A small image-text matching model, trained from scratch.
Model: 3.5M parameters, 32-pixel images, encoder arch pvt, encoder activation gelu, encoder patch size [2, 2], encoder depths [5, 5, 5], encoder widths [48, 96, 192], fusion encoder width 128, fusion encoder layers 6, fusion encoder norm layernorm.
Training: soap at rate 0.0035, batches of 256.
Data: trained on procedural textures in two colours, tilted and lit, 195000 training examples, 6.8 epochs.
Rows from block 5 of the image encoder of a small image-text matching model, named by matrix and row number. Rows with one number belong to one neuron. Each number is 128 + 32 x the weight over its row's rms, rounded and kept within 0 to 255. All counts start at 0. After the name is the row's rms in percent of the matrix's.
After each neuron's rows are labels from the 100 images, of 14848, where the neuron reaches its highest value: "patch colour" is the nearest of a few named colours to the mean colour under the peak. Only what is clearly more common there than usual is listed. The data: procedural textures in two colours, tilted and lit.
# fc1: MLP up (encoder.blocks.5.mlp.fc1.weight, 192x96), inputs 0-95
# fc2: MLP down (encoder.blocks.5.mlp.fc2.weight, 96x192, transposed), outputs 0-95

fc1.161 090 [180 122  60  90  84  99 161 140 172 207 122 127 130 104 141 125 126 159 139 146 102  80 116 135 119 127 184 113 163 142 112 150 134 180 116 129 140 145 158  95 175 131 136 210 171 104 119 133 132 116 159 130 102 134 193 118 115 149 176  69 153 147 195 149 133 122 127 114  53 139 189 124 129  74 117 146 147 137 164 110 128  99 135 101 102 117  96 182  58 105 135 121 161 175 154 115]
fc2.161 086 [144 115  97  63 131  86 165  62 124 138 152 137 107 194 104  99 119 106 116 146 139  99 136 133 112 157 140 159  78 156  98 129  96 122  84 183 128 111 139  93 105 114 119 123 105  89 150 128  66  98  92 169  80 161 116  83 113 118 171 176  75  81 151  88 141 148 136 149  62 140 139  90 141  74 172 110 116  78 110 132  99 155 102  89 114 189 120 116  81 109 130 165 183 176 100 104]
patch colour: brown

fc1.175 067 [109 101 135  87  90 177 135 117  97 115 163 153 112 102 182 123 192  91 108 132 111 129 145 161 154 125 134 116 162 119  82 117 134 131 137 173 139 172 122 157 107 132 190 151 137 157  95 180 162 182 120  83 130  89 129  85 173  88 142 117 221  46 163 118 113 166 114 138 138 156 165 156 179 145  92 200 112 109 140 164 145 128 162 139  77 105  98 108 163  94 148  91 137 160 115 112]
fc2.175 071 [136 130 121 112 109 119 140  64 128 131 117 158 123 128 136 108  92 122  81 125 142 111 106 146 136 120 137 144 165 169 127 104 157 176 130 114 153  94 162 155 134 122 171 186 103 117 109  84 101 102 121  43 158 171 118 132 172  74 154 125 133 138 194  60 154  79 100 111 189 159  59 153 105 117  80  81 123 139  85 165 130 131  96 147  94  57 109 112 149 105  68 113 126 105 182  86]
patch colour: black; brown

fc1.6 084 [147  92 188 133 180 112 137 146 124 112 161 138 155 136  92 134 121 148 139 175 171 113 148  98  72 158  75 111  84  67  93 104 150 117 164 139 144 158  81 171  77 154 101 143 141  84 122 146 123 105 109 135  76  74 175 165  96  81  99  85 101  87  95 148  83 100 115 166 158 180 115 148  87 113  67 125 152  94 128 148 105 102 126  99 102 126 130 118 120 183 156 164 154 115  74 187]
fc2.6 080 [154  95 168 166 120 129 127 132 136 180 150 175 140 155 150 165 123  70 149  97 147 117 118 119 135 118 124 142 162  86 168 130  99 107 168 113 138 113 183 121 123  94 151 117 123 201 178 102 189 166  43 116 110 118 153 104 137 146  92 122 142 155  68 188 167 112 151 174 138 120 185  98 118  65 153 165 162 159 140 100 158 107 114  87 142  85 176  62 139 140 146 167 146 151 149 104]
patch colour: brown

fc1.30 088 [168 131 131 159 184 143 113 150 105 143 137 117 106 126 220 166 157 127 150 150 178 101  69  87 138  69 125 118 141 113 123 183 147  96 134 203 123 132 125 155 183 140 113 146  65 163 127  94 109 115  71 104 114 147 113 114 105  60 147 196 138 121 119 198 156 140 103  90 165 161 156 151 105 143 117 152 168 109  69  99 113 114 146  92  99 139  91 130  89 172 147 114 112 156 151 126]
fc2.30 091 [159 204 156 122  93 146 165  62 178 153 145  77 107 129  94 127 135 129 120  79 121 138 134 176 174  76 141 182 141 157 158 149  87 134 103 200 137 138 104 139 106  89 103  73 188 124 120 117 127 118 152 163 145  95 122 172 129 161 153 137  91  96  85 110 203 134  97 101 179 147  73 153 116 145 142  83 164 131 140 146 152 133 149 117 114 176 117  93 162  84 124 108 112 150  95 173]
patch colour: orange; yellow

fc1.73 066 [158 126  84 129  97 151 107  90 115 124  97 114 126 153 164 155 133 120 120 118 135 118  98 202 127 158 131 113 182 150 111 154 147 181 123 149 161 153  76 138 161 117  94 164 152 108  89  74  78 127 133  75  86 151 123 133 189 178 128 110 124 139 153  65 197 122 172 116 114 118 116 156 127 128 123 179 134 191 166  88 143 123  85 138  44 122 149 124 109  65 177 104 164 180 157 133]
fc2.73 062 [176 173 132  42 128 138 158  72 152 158 114 155 166 106 159 105 149  89 161 110 184 125  98 112 162 139  92 101 137 137 115 134 157  86  86 117 149 114 126 111 169 162 117 120 123 127 157  81  84  69  85 121 104 144  88  90 175 130 113 191  79 169 130 116 168 122 179 144 139  86 102 162  98 106 128 162 109 154 148 168 114 153 167 137  52 137 117 119  72  98 158 171 162 148 124 164]
patch colour: brown

fc1.123 059 [209  85 149 164  89 202 124 108 124 145  77 156  93 143 167 133 118  93 158  75 120 178 110 115 108 161  98 138 123 140  74 116 164  77 120 155 142  67 108 147 143 159  95 155 140  91 138 135 125  86 174 129  79 167 100 105 124 165 109 172 129 155 142 138 146 122 115  86 120 193 107 104 145 118 129  79 186 124 109 107 149 125 120 192 130 130 152  89  97 166 125 137  85 120 182  68]
fc2.123 060 [183 111 102 134 100 138 143 146 114  65  96 108 155 102 104  80 100  43 107 153 132 129 151 138 113  79 108 148 140 140 136 136 122 111 136 103 154 104 167  71  69 126 134 192 120  96 148 116 131 133 103 120 110  91 141 145 220 125 139 127 132  95 153 138 145  72 153  80 130 131  80 165 147 102 103 126 120 122 112 120 106 175 169 118 149 154 116 190 181  58  77 133 176 138 114  55]
patch colour: orange

fc1.92 089 [112 156  89 141 174 119  85 146  93  54 137 108 131  88 133 152 116 124 104 130 138 125 134 100  83 157 155 136 197  82  96 108 130  80 188 140 113 140 122 114 134 102 100 134 139 179  74  54 169 146 138  97 112  86 207  44 158 115 105 110 139 133 170 151 128  99 160 136  98 119 150 171 126  76 171 117 130 175 117 121 100 122 146 129 140 158  97 179 169 105 160 128 164 133  94  80]
fc2.92 092 [ 85 183  65 148 113 137  67 134  76 122  61 139 165 156 128 140 144 159 125 118 189  95 101  89 145 114 123 130 146 136 124 125 123  99  99 164  58  96 166 163 155 136 164 155 132 178 134  81 158 115 103 105 118 108 192 121 134 134  92 118 147 171 124 130 119 127 149 146  98 147 159 130 101 119 148 116 126 127  80 149 160 141 122 174 143 130 136 173 163  97  26 150 108 181 151  46]
patch colour: black; blue

fc1.41 061 [119 119  52 142 171 166 150 123 117 189 148  94 108 141 101 135 157 153 105 101 155 119 140 123  83 142 139 140 196 134 140  94 108 147 143 136 162 108 188  73 135  79 117 130 113 119 160 156 156 150 151  91 188 112 146 177 100 160 166 114  94  93 163 164 130 174 100 106  98 145 133 151 150  76 114 142 179  84  59 191 108 170 154 159  71 120 110 134 106 128 193 107 100 140 170 142]
fc2.41 048 [114 143 121 133 123 164  89  96 115 137 139 165 109 121  67 130 172 108 123 109 167 109  75  63 113 107 156 116 137 115 158  84  82 108 111 103  48 187 128 159 164 126 156 149 161 129  82 129 114 145 104 133 175 134 137 135 181 129  50 104 148 110  88 180 146 142 156 159  91 178  97  78 117 132 130  69 162 109 129 142 148  92 125  86 123 140 142 164 108  38 139  95 105 167 125  83]
patch colour: brown

fc1.34 057 [102 123 189 157 133 135 154 145 104 169  90 144 127 110 118 133 133  67  84 137 134 116 117 113 135 114 102 121 107 164 145 160 152 100 123  87 162 108 115  31 127 145 105 133 106 135 120 100 106 108 189 181 222 158 119 178 134 160 113 144 177 198 102 110 134 178 153 156 130 146  85 146 112 133 169 130 171  77 148 115 105 161  81 128 189 182  87 151  83 148  95 114  99 116 142 113]
fc2.34 049 [166 133  69 191 107 156 129 113 123 121 143 180 169 103 100 179 111 127  65  90 144 128 151 173 135 135 101 117 151 113 129 114 139 130 153 152 132  93 133 182 126 157  95 164  98  65 148 149 175 116  96 102  81 128 104 130 134 180 175 110  85 146 134 150  81  55 130 155 155 190 130 175 110 206 152 135 184 149 156 138 170 109 130 111 104 119 192 130 139 172 162 164 126 129 164 117]
patch colour: black

fc1.176 067 [143  94  98  96 126 146 145  98 160 108 154 119  72 107 141 163 108 139  72  90 173 145 123 160 165 115  85  82 103 153 177 109 106 187 139 125 117 148 180 103 150 160  87 156 114 127 110 136 108 133  51 191 173  65 172  98 156 177 106 187  93  98  95  86 124 124 110  99 131 143 193 120 171 104 143  83 126  81  97 133 135 119 154 133 127 127 198  96 140 161 150 144 117 159 102 105]
fc2.176 066 [ 99 179 109 155 151 165  90 152 122 152 112 146 128 148  51 100 109 116 133  70  98 150 168  45 175 192 113 121 193 131 142  82 115  75 112 114  82 115 121 127 128 138 126  36  87 127 107 127  83 142 145 110 114 129  77 124 119 144 103 144 159 111 108 145 116 121 143 151 147  98  97 145 138 104 131  91 139 160 116 135 215  78 180 169 107 166 138  93 162 150 119 108 146 113 162 159]
patch colour: grey

fc1.103 067 [154 108 121 101 124  88 177 137  81 173 188 148  91 148 131 175 133 128  74 148 122  95 116 115 161 125  98  67 158 132 152  95 114 123 151 154 102 112 146 143 146 107 119 102 104 119 134  67 166 140 168 172 159 169 108 154 110 137 187 141 112  40 167 130  95 103  94 215 143  81 143 145 128 107 138 162 112  84 129 176 161 200 114  88 130 146 163 159 147  93  89 160 142 130 112 159]
fc2.103 076 [169  61 144 140 108 155 118 142 155 103 120 102 158  73 124 107 131  83  91  69 154 118 126 143 148 110 149  81  49 118 136 101 156 127 134  97 127 116  51 109  90  95 185 127  58 154 152 117 122  65 145 167 139 136 129 158 112 114 105 103 149 163 133 101 155 100 115 125 115 158 111 174 101 100 158 117  88 145 152 126  54 131 114 157 178 109 123 124  83 151  98 182  83 133  48 146]
patch colour: grey

fc1.76 069 [130 174 100 163 139 160 144  97 125 144 133 115 125 128 134 111  96 141  92 121  83 122 116 111 214 101 204 141 152 159 123  79 152 179 145 130  96 113 106 162 157 133  55  95 120 115  80 174  53 107 114 110  84 105  88 117  68 109 130 149 123 114 116 147 146  56 124 153 137 141 159 119 112 136 140 128 121 142 145 103 112 119 163 208  96 142  87  87  63 174 154 115 148 136 188  99]
fc2.76 069 [152 144 126  76 164 150 184 146 104 111 101  88  76 220 128 110  46 134 136 198 150 156 113 151 160 125 172 137 150 109 132 109 100 162 156 132 153 145 149 112 121 157 152 115 147 149 178  90 127 163 109 105 132 100  93 206 110 130  96 133 160 152 142 118  84 157 129 135 148  97 154  80 130 107 155 115 121 191 162 135 184 106 108 167 117 156 101 154 142 114 166 105 142  80 202 150]
patch colour: orange

fc1.138 087 [144 135 110 104 109 109 115 126 118 114  92 139 106 139  56  77 142 146  99  84 177 149 137 136  87 117 112 127 156  91 138 110 175 152 168 188 157  86  83 178 130 153 145 120  81 138 158 106 129 162 194 113 110 137 179 133 153 148 150  87 103 152 136 100 126 131 162  92  86  86  89  78 147 134 120 175 123 172 131 149 125  74  69  86 124 149 112 152 190 164 166  99  52 183 111 118]
fc2.138 099 [145 135  96 116  96 124 132 213 129  89 125 143 165  82 124 138 156 138 102 149  89 184 148 145 147 118 113 132 115 160 130 102 154 166 142 133 127 175  80 140  80 145 175 117 159 111 155 126 156  74 147 162 142 138  75 169  85 119 182 199 139 111 144  71 132 165 100 100 128  98 158 119  93 216 134 190  91 117 127  70 102 100  98 165 166 122  87 122 141 169 175 136 100 103 116 111]
patch colour: grey

fc1.144 062 [145 109 110 131 134  71 111 123  85 118 158 108 105 106 147 106 128 137 143 170 155 117 148 162 179 119 165  75 116 135  94 136 131 126 153 130 112 108 141  79 141 172 117 116  83 114  41 169 149 130 125  91 182 141  89 147  69  85 121 141  93 106  79 128 139  93  91 121 173  41 110  86 168 119 105 147 118 134 111 184 135 102 119 191 129  82 162 202 185 121 117 128 164 121 178 143]
fc2.144 069 [114 136  97 125  88 187 158 155 155 110 124 125 124  81 122 111 151 140 132 116 116  72 133 148 159 105 132 125 173  94  62 176 140  88 144  48 149 113 128 138  97  63  83  78 179 194 160 140  99 109 139  76 117 145 198 116 152 118  76  82 154 111 140  80 122 210 145 104 103 154 105 166 151 103 106 176 112 142 133 187 147 149 145  77 114 151 141 119 147 118 111 130 105 130 141 106]
patch colour: grey

fc1.35 059 [105 157 200 111 102 162 142  86 154 165 120 173  86 104 140 105  98 134 112 123 150 134 161 165  96 104 163 120 171 114 147 124 105 168 101 101 167 132 153 111 113 108 103 125 180 113 159  86  78 137  93 135 178 105 117 215 106 119 130  92 112 107 121 111 104 187 188 114  78 170 192 111 117 149 151 114 148 118 101 133 142 173 174 166 205 165 170 159 142 112 118 118  57 125 122 120]
fc2.35 059 [145 156 145 129 111  99 111 146 107 136 105 169 114 114 113 135 159 118  63 117 112 133 126  76 162 181 142  86 148 103 129 100 138 115  97 170 107  99 180 101 155 157 157 152 111 163 183 143 120 102 138 116 135 142 153 126 155 176  84 221 116 154  99  91 120  98  86 112 133 138 116 101  84 196 101 191 109 132 119 183 185  88 105  87  99 107 135 186 102 109 103 132 124 212 154  82]
patch colour: black